From a checkpoint of a small model that answers yes/no questions on an image's attributes: fusion encoder width 320.
Rows from block 5 of the image encoder of a small model that answers yes/no questions on an image's attributes, named by matrix and row number. Rows with one number belong to one channel. Each number is 500 + 40 x the weight over its row's rms, rounded and kept within 0 to 999. All counts start at 0. Numbers have three digits each.
After each channel's rows are labels from the 100 images, of 14976, where the channel reaches its highest value: "strongest on" is what is common among them. Only what is clearly more common there than usual is listed. The data: coloured fractals of 300 iterated function systems on busy backdrops. In brackets: how many of the 100, against the usual share in percent.
# convs0: first 3x3 conv (encoder.blocks.5.convs.0.weight, 288x288x3x3, each kernel summed), inputs 0-95
# convs1: second 3x3 conv (encoder.blocks.5.convs.1.weight, 288x288x3x3, transposed, each kernel summed), outputs 0-95

convs0.58:561522500496438481467470463416403495448521484521469499504394491501379512511497467513507458531516550572467460502494489449461508542488504462489498416572429511459451482483425421491456502459517574472495544490426487499485466499459514572447487466484501580497507475471548445508499438458517437514
convs1.58:645494551513458522455493449451499539548494459426526475531484459524444420512492476511488514473547486503443486535469516488442514532492513548490510530636443535426513518448504452476481500566520544510513494487470390477515533524472473428476484529497501535548466434493543561417544498519471524471
strongest on: yellow (50 vs 8.2); colour: grey (28 vs 8.5)

convs0.166:510491465489512499510481509441477476489456490544450520501530488542528514437480550498493511591530517474494560553504560501468490525555497597529524490530534521496522476481423438503508485490465473579426405553481488429489501463516522508466577481498482514488498476478558483438449543468499493517
convs1.166:477494478495526528512476472467528511554440495532567460465454533490459495585498489521544480507510476463530502587551552578479497418497527493454457443451432512542516548467549478528490536514530498537490577498400440422499515549473580537490416542535494507574521480480421436438503421489525420501
strongest on: teal (27 vs 8.3)

convs0.54:456457507464524562512488496490401535489450506524484487415470588486472521484544521549566442545508505528492566511478638486524460463499506519525526488466583494495479508513508461511476524470462459522521524526506471505539505485480520506500545576484503522493463539586541503460427498460577505453
convs1.54:458432601503545597463432486447460560431448537462478472413485516484478512493457454551482481543499570421503496514525484494513520547540511458522489484528535533468477508482509505479500529467488480560571522475516527523541515476509543530426491540462490540517553506602459493490529485511558538492
strongest on: dense (49 vs 7.5)

convs0.257:506449554418495521473456542517495370567504483573525492488533443518508508457517544495518522534520453455488392403519537494514512505466561536449521534492526501532549473505488526512487498480495498503455448449490462523461512505474546552468594569471464478538552534411486476454443542490493496478
convs1.257:516476498466437547559454481485497522487510522468540450537568461563484505481485538481522449569479519464514514503561510519505492493588509506523593474527445568499479440547516562648508545515517508527587519473546413464560479492518548526509521513463520543473526522385533529492487503530530526554
strongest on: black (78 vs 8.5)

convs0.235:448585425536521509591470510479486486485465491569474449497521524442522470486500513438411489496494496490500500481520474484532458453487521463455544491454497444454495503527455421519461468513562482439512538395507400547378486477508472529536488471487511495586489548422480513483502557433544511551
convs1.235:491478520451523548622410509530539478450515472510481530435475511442533545523500456558540493464494531467482458510496474503543508515535428456483548443551442509500495500512458464467480526535496465478567489453571517517445485469485465500475511512449510546471492575527486540511509554509528466519
strongest on: blue (93 vs 8.3)

convs0.70:457436464491529492509497518487507509440521485440509512495496453503500573496535507473543456483439462502487596493477483497503414470470509435461517518417492433463423515419527467551421427498475521502490510516522557453520479477503528522489511477513510486514498484546466438460504528507447552464
convs1.70:406468477444468513485600475444426474549529550431513439517541557537492468531480419564557556469552489463595479550465497514481491558477573567474483420475517489565470474489592511488526491481525441458488503475494524542480560513407460484540466491503470507490532496447573506487543548557483498546
strongest on: dense (40 vs 7.5); purple (30 vs 8.2)

convs0.118:516501499440552525488520454467552480546551492586430514531549552515495535559506456467564662561467457531514521517482524385486513547498539516550424499493539512453510555498466468448513477518499533488546480495523503470550469523554552461493475531459526559506484495513535493505464477459534484537
convs1.118:548472414483444539469535501462518480507499426527469450492481465495456452438516519485492527453579485519477493533465553502549489472467471490428423487510490482462458502518518549570469434494540469516438546534473485517426505562536436502491505549500501460512503442498501534485444516500506445515
strongest on: yellow (60 vs 8.2)

convs0.224:409471499575518473573487506563474446532540490506459473498528450458538462515474496480371505452455535481502506473518469481474490494501443452477452453504489486490522461502538499492501472504525464483508535482549462554370483527495498513536504511530465541554491560344416464488442507454447512511
convs1.224:402451500459471539540460487535539493441447426510512558487548490488477524506457482470489543517521463485465443527496494507439506503589469460557556503380500512426517466546533510469485559519540462509538451477496453461411482480530474471483528460561418498472506602539494535497533486556540438517
strongest on: red (51 vs 8.3); orange (49 vs 8.4)

convs0.67:537549546509491486422511504519512601437433540539473480522449483496515550506529466530515470507481471490458576513451513521410496546544510491496491529518515459518488446474481543529458533480490526586500501482454546483533507378483529465451514464505512458498512494614499494471425493471527514519
convs1.67:401501514500534529468539505480545548470551527507546518515526475492539479547429515468511516494535503474521535459522518495529500508496549600521430490472455520556509571497516507489480517475618548458551487456536429507488545478506507553554519515583511518488548474463578449502462477568531478565
strongest on: grey (52 vs 8.5); white (26 vs 8.4)

convs0.59:531441491496523510425532466518441552480498527490496485480512513482563569479492547543476518501426552449515520440531512488533495585514488525487399459448560516539502510454455483439401501532480441550557416451446515512471506549499487454439532531493560496501463507560514496448480499520503513487
convs1.59:528471465471482470528500495509476525502477491564520489492528472531471478521485483415530482504537484517520454536536542460502536436504463602465378446548438498468529488581511500544514489460539505574434578566442477478441528535454505518403481500541503511541491465458515529518427435484508457485
strongest on: grey (91 vs 8.5)

convs0.23:524504515487513496546559539451495449464452508474556501500496454511474463423551518516522417475478527477488574479504471597480485558537450462477557484526457452511500460543499471549484495453554492528593532446473472529494509515495553493519506469472525547507492399550488488513425503505540557543
convs1.23:382499463448489508466542460488504467512553485445535498436527481514491529495484472431518582502519506461577459474486424449528547523504485498512512441483509475586430447487520549417519454530530504499487444523483566569492534490437544444547475423503458497497520525444566523517481538567484442555
strongest on: dense (93 vs 7.5); red (39 vs 8.3)

convs0.91:626503504516551489467541522458597512475482494511482510434485499499590520510424489515537445472472471514499521504446509526455553528472500575476499510514452483499501499485443524432473528496498551471505462541448493484495464446457491567490477462525529476520488533485492515492567504539493594519
convs1.91:503552458446531507561515509533451519567480539483475528508499569557502586488515553471502477528523529457446480584514466569435489411493540498479502409464413550529508598501476530605485517461440454534414567450467455456492441489474532538514525530522591473481490523592453493447448466475539463531
strongest on: pink (26 vs 8.3)

convs0.202:392518520491506435538495526479499450533579464497513445446423474545437531493517520505538510489529494480515496500480531541469430522419445457430551472471449439590479464519575388449490551478476468451471410475571466548545507564496484505550533532509479543442470558488512445501471479518537525501
convs1.202:453466482496553476544421524519456508545524503559478455484478470511468504420458454493533539521536450500533532525543539520503539572529495491515521452399485534499410517442475478438511505509531423447477518536525537500508520457468455490482499484472470502473543544518530454525520465480493407551
strongest on: teal (60 vs 8.3)

convs0.88:495473484509553438497464512509494384526495517450475453470535501499501499546424460549513467508485474547476472562486547486506535467560467524505472524519403517569511519503494567489488538475493453523425467511485456523402529556482430522470455472466512537511491476558475445474497504527534489513
convs1.88:532474480468442505484446465542479487539449479467497529586517520491474528532470486486448498546506533541495545509482493496411550505430505465548444581553435533537546509465481486539524483475466546485503441415494455524508452478523573447543490487474400500447491497617482532531491482472552500492
strongest on: grey (100 vs 8.5)

convs0.53:530486496457532469462526508518437514460476510542462483587537505561537461460433533500502492461436459498489522510514443491522509453504522551499536485523580520555485544546518427436496550528449456580566502535543497447543522492449486507498561480479484395527525474506437450433537533522525390532
convs1.53:490473516490532495496535537580565473549531465538530564633471556427474516491473529487448534473459495457482520514467495468488499520402470468548510565495534486565507562495517469479519516501456458533547507491516472448515547509418533516515458425600524504527496535589459531418508501470577461519
strongest on: sparse (86 vs 29.8); yellow (48 vs 8.2)

convs0.206:554466496571518493550551505448510511527522577547447543544454498482470537439541564522513468518518559461495578584534533521526527502509442456503539476523504462550516525540458481574535497542498536524567559493520533524484495510579522477496543571389472560494540497532460512509486536488536414527
convs1.206:457433540519546518511392499521462564424434520485508489490484509526506566468522568481518529465465524499500508504521506510532467520491516437511521487423538517431477538465534490465460498499516429575680597491491468484506501526436536489400562488452479523522537515534518470469512499519564522501
strongest on: dense (49 vs 7.5); red (32 vs 8.3)

convs0.142:511446583490542553466534480440463524448477486467497542511507490509516541522434489487519440511477502479488443485558489459448517489529448501551481505578490505624489509515432468446501502523486491525508451537501506586577446435542519498531535581456512502513494511455538505485489522571501600494
convs1.142:567504467516460478536547522502521446524529436488431448509489525558465468542542478512520550542528608555540564510417576487480503469479492521458396461479482483476526475501508516525486463499542458509469552499441482500522466473474460446516544567533506559518515451514517470440499454508497496504
strongest on: grey (58 vs 8.5)

convs0.284:489501482438453487551494516524462491483466537484487524482523489510482507516473470496530473457439533486545567445483442566506495456492511543428541473404545600532495469483537527449584427519551487465530499468429461482530631554470500526526528501472488425514538564447549464398445459441563516474
convs1.284:409512521461475460540492522483443454514564509515436486405554507516484489447522497516511542495500468446495443493471455501484431518542523478504552433385469510569501535464527514568449485538490441515518504486567490475400466507496450460518464511390481514478482510509454439526500563462506430497
strongest on: sparse (70 vs 29.8); yellow (36 vs 8.2); colour: blue (28 vs 8.3)

convs0.115:599449440456484491560498449432454483434434481525492438480492460471432514447502520515493502503521501517523546547491491482505449453512443456472518462505530452631461504530515431512468441482577478471539431525482504505482537448518458502441436480494526473502509468438548498442359539467491491475
convs1.115:561565419528463466462467534428498517487516487509444506546466527518571466464507483550462455459447594536525472600489500446469500489475530471399559451540504487536477530459503484490407442512540415546428529442414480526545466473531402427520493557523492548465546496482528552510464488475457590522
strongest on: blue (55 vs 8.3); black (34 vs 8.5)

convs0.5:583574474490458499489534571474482448433486552517519450458448485377480433482469523477403481468470484506522517480507501441475503559523506465425475516478428485441513531425463453479468421506487451486456514515519433515470448523514489472537455496526535538512498481493524566471534438443505510536
convs1.5:546498489538570501518453509503522422530546506512530565437474578457477408497497562546518462481580512512478505562452496492446480477522552564486520590560524481476510461497460480398516525495499420511511505510465528440464539485484475510487424506484540523478466480681460551451497470535412515514
strongest on: brown (100 vs 8.3)

convs0.129:469419519470484517517519471499474549498440542487459510474509524463449470479508463511506451467523520515479477458512433545452438479473498449543451496468498409520487512432492459535413481533473586458482514525504541493523458460511535500427484514423473491498527435504499487485456455498533494525
convs1.129:515510446502457548513486519484533504491563400515494503492458507513476540441537393512466474504509484471483536512553531476509536504430491451479435514486468488495519490481497504444525465431499534627507476526462530473568505470438474524398514468501429528476494471431571476507543514476523526455
strongest on: yellow (82 vs 8.2); sparse (69 vs 29.8)

convs0.86:523515502423491498518493513487519501470440489482487498501479453447455522459559435496506486466514486487507545461469444594506505541512529405491498534467589508496417439442502475565474450391527573511466541452488566502479503472472557533476559467472548444493493527495449425496516474494526575521
convs1.86:434533527492522429486533498515554455574533506510539495460528531516501449504483436491488530506462470484536515535534497575463434582441548481505525462415436511551488532487488492516550528565512530485524511489477495506478515518538474465514514499565492483420558511541464461544525524528498515532
strongest on: white (96 vs 8.4)

convs0.38:502522527537436541516435580485458498507506508504490566481555491497513481485459486540449492528532472505522493517439530552516523486511561537457516494449474466531500432524498503470538493412522568544502512557568506549536600456486478490429537458456465528522525541457466494476444487482495497424
convs1.38:503541480493533513442511490467460518496532488502502470455520483464433510482569501465474541475460469462500498509451469460458386435490518558516462511566501510435514484490548469506448456533590582505484520432482464528458511541457450483580444496529481394450501547464513487460473430480497463493
strongest on: sparse (68 vs 29.8); orange (49 vs 8.4); colour: red (30 vs 8.3)

convs0.205:461536571505505465546471522472540506490461518453486461497514480537461474416445477522457578515476468484582526516500504533534381534417525531467514476450410515555458466481527562551563453486530519504598499451512487534508547533462445534466457524478399496498510534480541467418446448477570493441
convs1.205:527468457425492462460478475466508542569549443455520442531496446480444440513505506431469537502504445470406498514500522515489494486515549482525391471408459487484466507473514513465469494461552488508471526484458442473466492497450477462506445494407496467478485500465503413470540519487403473521
strongest on: white (48 vs 8.4)

convs0.244:513527476528483524455502488516506477461486558412533531449516472532473529480510531514484479459518444426543541479455548618577509560533522468465464535536471450493400422427446476509449520488490543508464483488478520504435455450458461455533555529511485509475539512563411578565593468441439506538
convs1.244:464466477517510470454452505497455549558475496505638429393548472510501442507534499489422503480478504475499428534484522503523512524466552551491514509451507489518515493483544477506527482519554510469457512516424540516465455503431470539557502506541462513497502507520426567496519501578502551539
strongest on: yellow (75 vs 8.2)

convs0.138:520459466480514519499485453483519485493487496488448522506504543536511501463440568509518510564519444523494454476521550430519517478515520587536441500508537496481535547520474504447482513458507497550458429520506604481570497513517432493446482489498499505496548370588536466509459409444541480439
convs1.138:564519413480455513562478457543477407521585483493455502581486520494434520500551542463482482547539495518493441512478475501506522531458489499479426527502485479623536540472522538498493488533500532587580450476475524420536492457492562491484420537497541550476473404565483520540499476468462516413
strongest on: brown (41 vs 8.3); teal (25 vs 8.3)

convs0.258:483466510569481461499497500497498400456432461476454518426490495449502427498526472497493461466470528502497470469487445477467447455507498540449530484496477498521547488456473513527428474473500394411429489461431545537441449504463478477500464534471456430516498482449530479465475504507573503497
convs1.258:524474473486510570552511477540563480557544493557509506514518498526502515503549445554522541471525514511451586474443512539494468456495512525482496500399556527565455522479520496527517489492570490529474440474534495429561521482494438544410512515446555508524509491514510504502457585492505471474
strongest on: orange (52 vs 8.4); red (26 vs 8.3)

convs0.80:569565492512491509492524457516543517450442496440477513447488459433531552440481476513486438516461484571495577540491540534521447530514455499504531513556518504551469479552442518518460426443479468464440510512444561526507409450429507490473497445492485533493466490485596480449517448527455507496
convs1.80:609528455458555552499458483512485559507436596520479565528515561565472565494488522475559465519495526526496536515522561501437513449456567546491486427437437545515531512470479537570469484407479450514502525515535519475481468451517523574499515501494549535456492434483499482480428454496563481483
strongest on: grey (100 vs 8.5)

convs0.211:516556569521487528437522496474450536541536507512532467523422525503453496436478486415491441499482480597532462497551493446566531465435492433528516471455480571412512438487504597553499425523518536494497507445489510544452493507527499522485568492509432536489463477482463403597532461481578473468
convs1.211:453484480424510462549480499396459471548461511542519485556519476489452507478518514387544495552533457474543428501490495469488501499458422553476431470400509539473513464509492558460513507552502455565429512520533426515594499509416493474492541540475527484476510540498447453500531453463505466505
strongest on: black (63 vs 8.5)

convs0.272:447487514504485402506464507537500516509442493527480500494441509532480459484492451470536451538561464517465471471472391446530553471525505504463497470494482469440535518472468505421550529508425492557534522553549518430492546557439475509535516493399461432524501494503510496467475507493561434514
convs1.272:487487550429489491449525489509508518616564554453524471490559431445459506464543512418444534433481522445481441589456448486555540440483481472434449451501461505487481485515494570507506532512504541467494505436444526474509475476497479500548432507446520496458404507520489457501462530529457470471
strongest on: orange (26 vs 8.4)

convs0.283:553438501549551438532517522572500525403545508548476474480424476449513496508434488547483425499522548531507455528467447496463487542581440400474536508497455451540470446502529565485517513522534511463516532457492501508518514469533459440536477462504506572456450510434520503477570492517477516426
convs1.283:441498478469492411504521515529534564505523491556487422515486519496493541486502548528526549488525416476478441531427492515471520460545490446506496520523448560465520492458574546455504541546416511518447479491522486456494521512453416528457488497514463469474488608456443518538478501472473432572
strongest on: orange (54 vs 8.4); red (46 vs 8.3)

convs0.65:479465534512525502505441497465493569476435524479494439506425471441522464475495511505501468457491471506489465506471475398495493548490437510437419502480497547431533506547492447446492473451467485520333501494435516463551409506485516530445488485496505531497490508470528533515544397459471480528
convs1.65:573533577499494486459504511484503484477542459481528516526468501592416540505541495505551490547542480505494466460453497493524488458492523497479342561582460567424454521479516543484518546537498588525473468441462532561520467485467488514503522494522546513520476455438497495544568458481525562496
strongest on: teal (26 vs 8.3)

convs0.120:463539548488532429494522527460489557427506439480553437518411459560489509446441453396495436468572491482518473509498453488516493471491415533495422566503543518523540497464455521452496464497416529630575513517479544552488443482546391524471505469479469544509461556531571526482474454542478470498
convs1.120:419518495582475528534525415477521488569477427535554520459502517539550545523469456468558512459465471532497456537536469479479498577566471509479502507622599502477540491550483454576553446502518512544468476468461545506489461472532512475538548500515460471472544462426609554490490456485470524554
strongest on: red (33 vs 8.3)

convs0.201:583503487537532442520522450476478447484509481484499523442472531578424479514502466424511451417466448570489481497474487471505461521531490480547548499505540506565510565473535478435502522435501522483544528553505490500550483501517472533467508447455458516508545477485515481559430594510463488455
convs1.201:519464500443480500506508537478471446508526448472529499461563500593518477477536487504525506468546446498513499525466513533505442480460466486419452490503522517496485523482492550547463480531595458505535529500514445522532538462484426461425511454480495491505545496469435523567458549439491522500
strongest on: white (88 vs 8.4)

convs0.254:561522532500515507470507531470468531498413469485529530538518482481490590478490482568560427512503501526482476446540519548443414510519495478566528493468559435524486482523467511516527482465472562562492400463513503459626470491538541536468602516477538472490483521607484446408484476556542542523
convs1.254:443497496505569511505544546437531495546594501531536555491530433503468454480462463423430496503450482502506511583501447535498525465464528474494441455538512589548483473516535467500540509469551561459545442526571449471565558455512518485443489488557463432482531462555511463508532481528456469540
strongest on: dense (30 vs 7.5)

convs0.180:477492491527545496489534419542457469446539465561542470581516497522412483482509495520420458522509532422487573458519459511440470460526516473471470474488488537489466511442520428541465467508604472457480481492478471549430498478505512509533510494506484455503534467439410534514545565528491523538
convs1.180:407440481542478508462535552489547540470519534523542478512556555511518508547482473541544512467486436499507439481515528467568488469483562556478463535415533475465476510573552510430507568486500446512544500455470393495488470540447483467586532458506535529544482524463454443505525480510476510491
strongest on: teal (85 vs 8.3)

convs0.160:410475405478528510549469502489448538478508536486469484446482466483499413476535490470476431511381516503490488468475535493493492508473543459446460441476491440563467460490483462546484463418520441498480516470473521521540485440441508455466559525508470568485484452527498438519608451519453530448
convs1.160:485503404562488563483542472466550486527546461498519517558509440512496512490528478540508507500508485539496439492529544492504492577476479456498562532479533525559543511475496472487461502549547499503537509484402604552518448475482464495497540512532495435488501486507558432438571471491532529419
strongest on: purple (42 vs 8.2); pink (39 vs 8.3)

convs0.230:432447534493538504463485501521495526437462468416502485495504460483566504443475478500510437509432463535502456515469505554513444459564511468476471487471455460523572491457476472434463544549537515504455495429422485579504422426507455537453506505501515439528492489493490492551586553534508538478
convs1.230:496478473556496495495457540535507507555439493550505525492514489528496526524440472547479543516561518506477541455535489519580527575472530514558512519503485509447516526510489505481510567477482575433451479479472489407428481499584514522469516502540423495478524525544481469448507488491453441484
strongest on: grey (39 vs 8.5); white (29 vs 8.4)

convs0.167:504520558533496496489503516471529539455474498501460537436470479553476478474579488482502460523483519498443573507416490522455476451499521474455566480459556488486468490480479530470458501473453524605451405548525536475549445416505480499401505505438381495499542530602467477452496520481509449513
convs1.167:506425497456537587493499519446531479421458518541491483489525540505543490572510516509469458584517485486497530495469462557534482565516496493553542506449556524574533544528512453448517500514494420453631474455507496476523550482442491552437469507459434460499488523533516528425561527556483476472
strongest on: brown (53 vs 8.3); black (36 vs 8.5)

convs0.274:493550468540464447452454467539536539444524486510525471463510525513569528441454497495474472468422536514480506506466513506532478527506472479433451502474470503552512494451511521554490482448487588498493482523473560486409542531518472454463500493486554449468470444500489535471478426488517463541
convs1.274:437572467475543459429505444527480499536535523459474567450520486516503461518460435529495487532429505483511542464548462481554483522504491538498469545530551510485535520545527550511525547510578610593477452536475579480474490574551497513437495494485509493435451559507529549410498449492438500466
strongest on: pink (43 vs 8.3)

convs0.48:431448524511500418487506466462519501507549568502528505458455448477523528456509515550517543491480465491492520453458499537458441529476478463484454500464471484516449535579467498504563434568540596447438508459536445586420489580479483373506469456467510541597495557501492509566499487528485517541
convs1.48:439520550504526432531457511431427515553504493531593551488564544496451548564477467498563476540472547506461493475475514446528512488517434562496440528508536493395540444426518432511463498518569546442514501531500565493430507497459513480567546442453501513533452478485509436499548406534554480441
strongest on: pink (77 vs 8.3)

convs0.216:499504496547445517428540435582468480428529478461438440463501456516532519434528523523451522505502486496500531441467490581521526485475440476459506519426493493620485533507511380510515502536522531486481485424540408561519483471497506470482514509518455565559506470494488540516447439525481486481
convs1.216:453485576530508459382430522525467576454519508428455460442483513520507534527486541534435541488449536510489445485518518537500501456477504525471557562501519498508474499438566514534517507444548484556582451459513486465462484539454499497506492519547509463530460502483482566542486504581471578459
strongest on: teal (37 vs 8.3)

convs0.77:491468492467502395497459440464480434475556502534495574485451531519506491546497501448510443534513491526528449479500455452488546518475508462440437572531489530457577512494488549456529556398482473562634479510568515533557488512536469535563486488503560404528473520493540481588453511496443446496
convs1.77:562468504487495444497524491519489532461532507531486432510474528554518507534523506511536575525556441514484479528411493489525499438539489524446482473550466486361515516502526490490452477525479562423490526503538514439493507518502416458500451487463468530478476501483477508579461497477497459469
strongest on: orange (40 vs 8.4); red (32 vs 8.3)

convs0.191:441563528558512450464485483539489535476524521516496506458554476467465475485514525456428516459405518479509470460477535456452516478567513477515502542615474476541528547503479472464490450480532541554469521527597539552441472463478506494540473467493482493473511470475506523506421490482496514491
convs1.191:525468538467472519527468483469505543458524465494492490463518538516497522473471476463466465515550450557532421523509457476525532427496456577402447506489549487457470506431496482414481493526548526542422517585494432546533505494433440514600500454532454518543519587469538466496464517442577497432
strongest on: teal (41 vs 8.3); yellow (32 vs 8.2)

convs0.266:630439463480430443475566489514536504501510450532482520478548459507512522543506462546543529538535500518435437499517456526496517514468469498476497504546505454511459489525475528402474539476456402462552468496559461460540496496474456567468482477463482487536443499567501474456475540532555496438
convs1.266:607509482486567453453475507521480470469526503496523508603445548448469408515508521497517472469539474510500490561467505429511514548485547549515489480614461413501491501503512539486550506458448521508451526468524468499476502523543566432520399451484487525452419563552525569499445497510502425530
strongest on: blue (58 vs 8.3)

convs0.269:587439505463522494542506526425556504461442535487455550564443405539507477451517456504485496498517449522548478510512518466585515508457479520530604477522564441568469476476435553497488455494464484524454450477468573472545429531528459550454568514539472514480490476517486474405455470472482533501
convs1.269:574513506511543526566468485458467458544474499587481497593520541528545463528480510575464503465480537470529521524483584496542534476474562483504548449478475515447476539469464462551472503502539429553472500525477445450542464456536514514523525475469529550478519487477512473518441449480496421462
strongest on: grey (62 vs 8.5)

convs0.100:471395466509441485486446486537454498502454486470485471544532427494471488492518504490399445481484477524466481447483435521534481520545452409450534406522430511468531504454510453485530512517528529492530516422420430525506473515501508604495489487529498487435579456512523437426481503503383546491
convs1.100:573478452493509466444468449501480555545487523459431450515484475529511577480517488491533480480470519533526429572494401500509470480533526510489599442453426502457487557472512549525515520423483543513500450437531368491516511536565540455484484518546488476461508376464508495455469487501464544497
strongest on: teal (75 vs 8.3)

convs0.71:478453466475539528536517549474422484489528539520530506445462508422468484480432486519443552458507528494389543481482536622552501584493434444493534528454508540531491453521516492500494444473562552491512539424556461484454577541479513500454473478483450477430587511449413471576459547530446514514
convs1.71:416482494471474469512472543442418510566583580478491409380482471489465460512492487482481485474535467467514477530455500499477470397498504536484492521435513485454496492479566500473453489484518538471514524473529491444488491518432463451531493463436511469456458528518429423547491494518537449502
strongest on: red (55 vs 8.3); orange (37 vs 8.4)

convs0.2:478442513415485543559445496459490490519467441482491552514531440453476512467489493606528585511428500472468546502491463595462495455540425488414557477506547429512477461518536435517484557545520544487502532531506571443520526469498519443469480509427530468518528500488425526489510535451525464480
convs1.2:393444523470413483505543452492479486580474539516535449424538482482463510490459528429504572526440483453527441535486496566543459429511507484427492510479502591493496523441526476456488430541489442433550542520474474546462535536423378529570495503464421479478450452553449438482556446549550488460
strongest on: white (40 vs 8.4)

convs0.22:548432476565515479539519495491424500415548545502490487511509526502494478503492513450387468449366490528425577472537515528480442451486477425497497526439489491557473529469540506514452431468476512476523511486512400493448489491413529461473533477452533541511510500485471489488466507519498479453
convs1.22:431511467436489466488516514521486481427547515546534547460542474550506508507447454525554537524524520508547471470438531488463524509432497453435584454487571463518484482487496504476476500478559438513560474465514513561518554534482470410494429461476538491510516595451480465475465536525484493457
strongest on: red (35 vs 8.3); pink (29 vs 8.3)

convs0.132:519502505546499492479557513503485461437453473469498473415552479503531499458467548467462488424448482490509482486521463531475489473471463463475511443544453450541490500483445498491498532456477517476557516405516492510533468482487514544504484482500524498498497412463518412536421454559458522498
convs1.132:543458494511537452487505476427431507448536524457517508452504483498463605495543460536544525549485483460509435529511499517510493429475512518519503446619555481466463459452547461473483483483509537540576504463438547550545490469497513455467498459573543514527477544432474608516502533498500554521
strongest on: blue (91 vs 8.3)

convs0.136:434429458534477483470519431451490492514512497532487520490540492517449466551546474456470464488498469500533477472500472542475420452547516426534473405535486479503581503512492447426447474507570512433549432453523484532424445492480437487554540508507435496526538535495460522498542560488496541423
convs1.136:444457524515444494506464487466505549545563485453533498499635455454495491547436501430463482493545503462510487502455532506475479489603505504484543449519517447441515560524555450488482446534410503532504473537515470534452514543490465484517513450544465572576526487490537432501568490479509485480
strongest on: red (62 vs 8.3); orange (38 vs 8.4)

convs0.181:462545425512454447525466506508493460510431521545453518487514545489572480528477477444452486446410535498518500524460538447511467527440489433514527521497576472587526498529534534415521498530479521485527518545517491445448486445474458440507463478533555509498411457532514452488522479522496410408
convs1.181:585480476462520505515461501527543479482486483561445536630422502493467513457504509481497517506448493487460558502463493496568560506442470410531535513450512485534511500495481487440519513511493455544483559513522466495527514437462469498440500493481506479514517458542428483531439516428569426498
strongest on: purple (35 vs 8.2); pink (25 vs 8.3)

convs0.12:490530514498489394457472455548558520522449522443501509482535528543490455443525455460509489485492535482446511511520525468495460564524524485518493467424496485480444481459449559520414489569582500478472438529472498473414431465454475504567456495402481602535457435496482558547468497483561521514
convs1.12:442503515494531470487525555492483515601508511568511471458481514548528455530517475458502561551534461469585556514473540456472501502518493541530507472484491480468511527517505472422543514543432441420466558526528471512435502492510446445449487526511459553455517536485509525481546511567521423508
strongest on: orange (37 vs 8.4)

convs0.246:433516602531491498471479538480561480514518442486506510518539474453500506486473499481467448421473541479440512490498512542458465504519522395516504537504454529489464468430499520444465539561550537363534475418465397510399501478490480517534554496457492449515468513504482482474514580447557543461
convs1.246:568574544524501521558506469533509507508496474583554485451479571459543447464508443490458512567546485508506523499543463487596503580534491494519553461529505513472513540542575471480469526469517534377494473489521497518372515491575456516544561499445477496467515583539517574507548524498468494505
strongest on: blue (77 vs 8.3)

convs0.151:444498538471521402445485384520618471424480456496535503529493501581487538522481460489483435485520503444508447496456454477566439533501498490537477548502447498517503512477506451534438526528597548463466489497512463522444452442527460502492486479469498549537504519452429489571531506427552502510
convs1.151:478547520499528487502501489527480577476525520539486490522467537453512511477477469499573483510483518546406497504440569486587517563523490456480543498491571484389477532496518545379522576584473505464452519537534550454507435526532513477457537467502511501523494525491472506500535559462467452492
strongest on: blue (44 vs 8.3)

convs0.33:490495561537479508394482454468444500440482437448463508452518503466479506472526530509534514434435505471566430471515487489481453514417475503420436530516468463562504489418474493443447521488546556473462478482440464477508470473446541442466456509462537526509480498507496434504466498529384447498
convs1.33:521466512474546510493515465484507533554444484476510521519541476554450565503462477554591448474484520511485493508514466489509543481492535549552497511570544464432523569467504484537510542524480489529474461462457541446496560465485484512573573521555460510589552469400528553506456473530444578524
strongest on: blue (92 vs 8.3)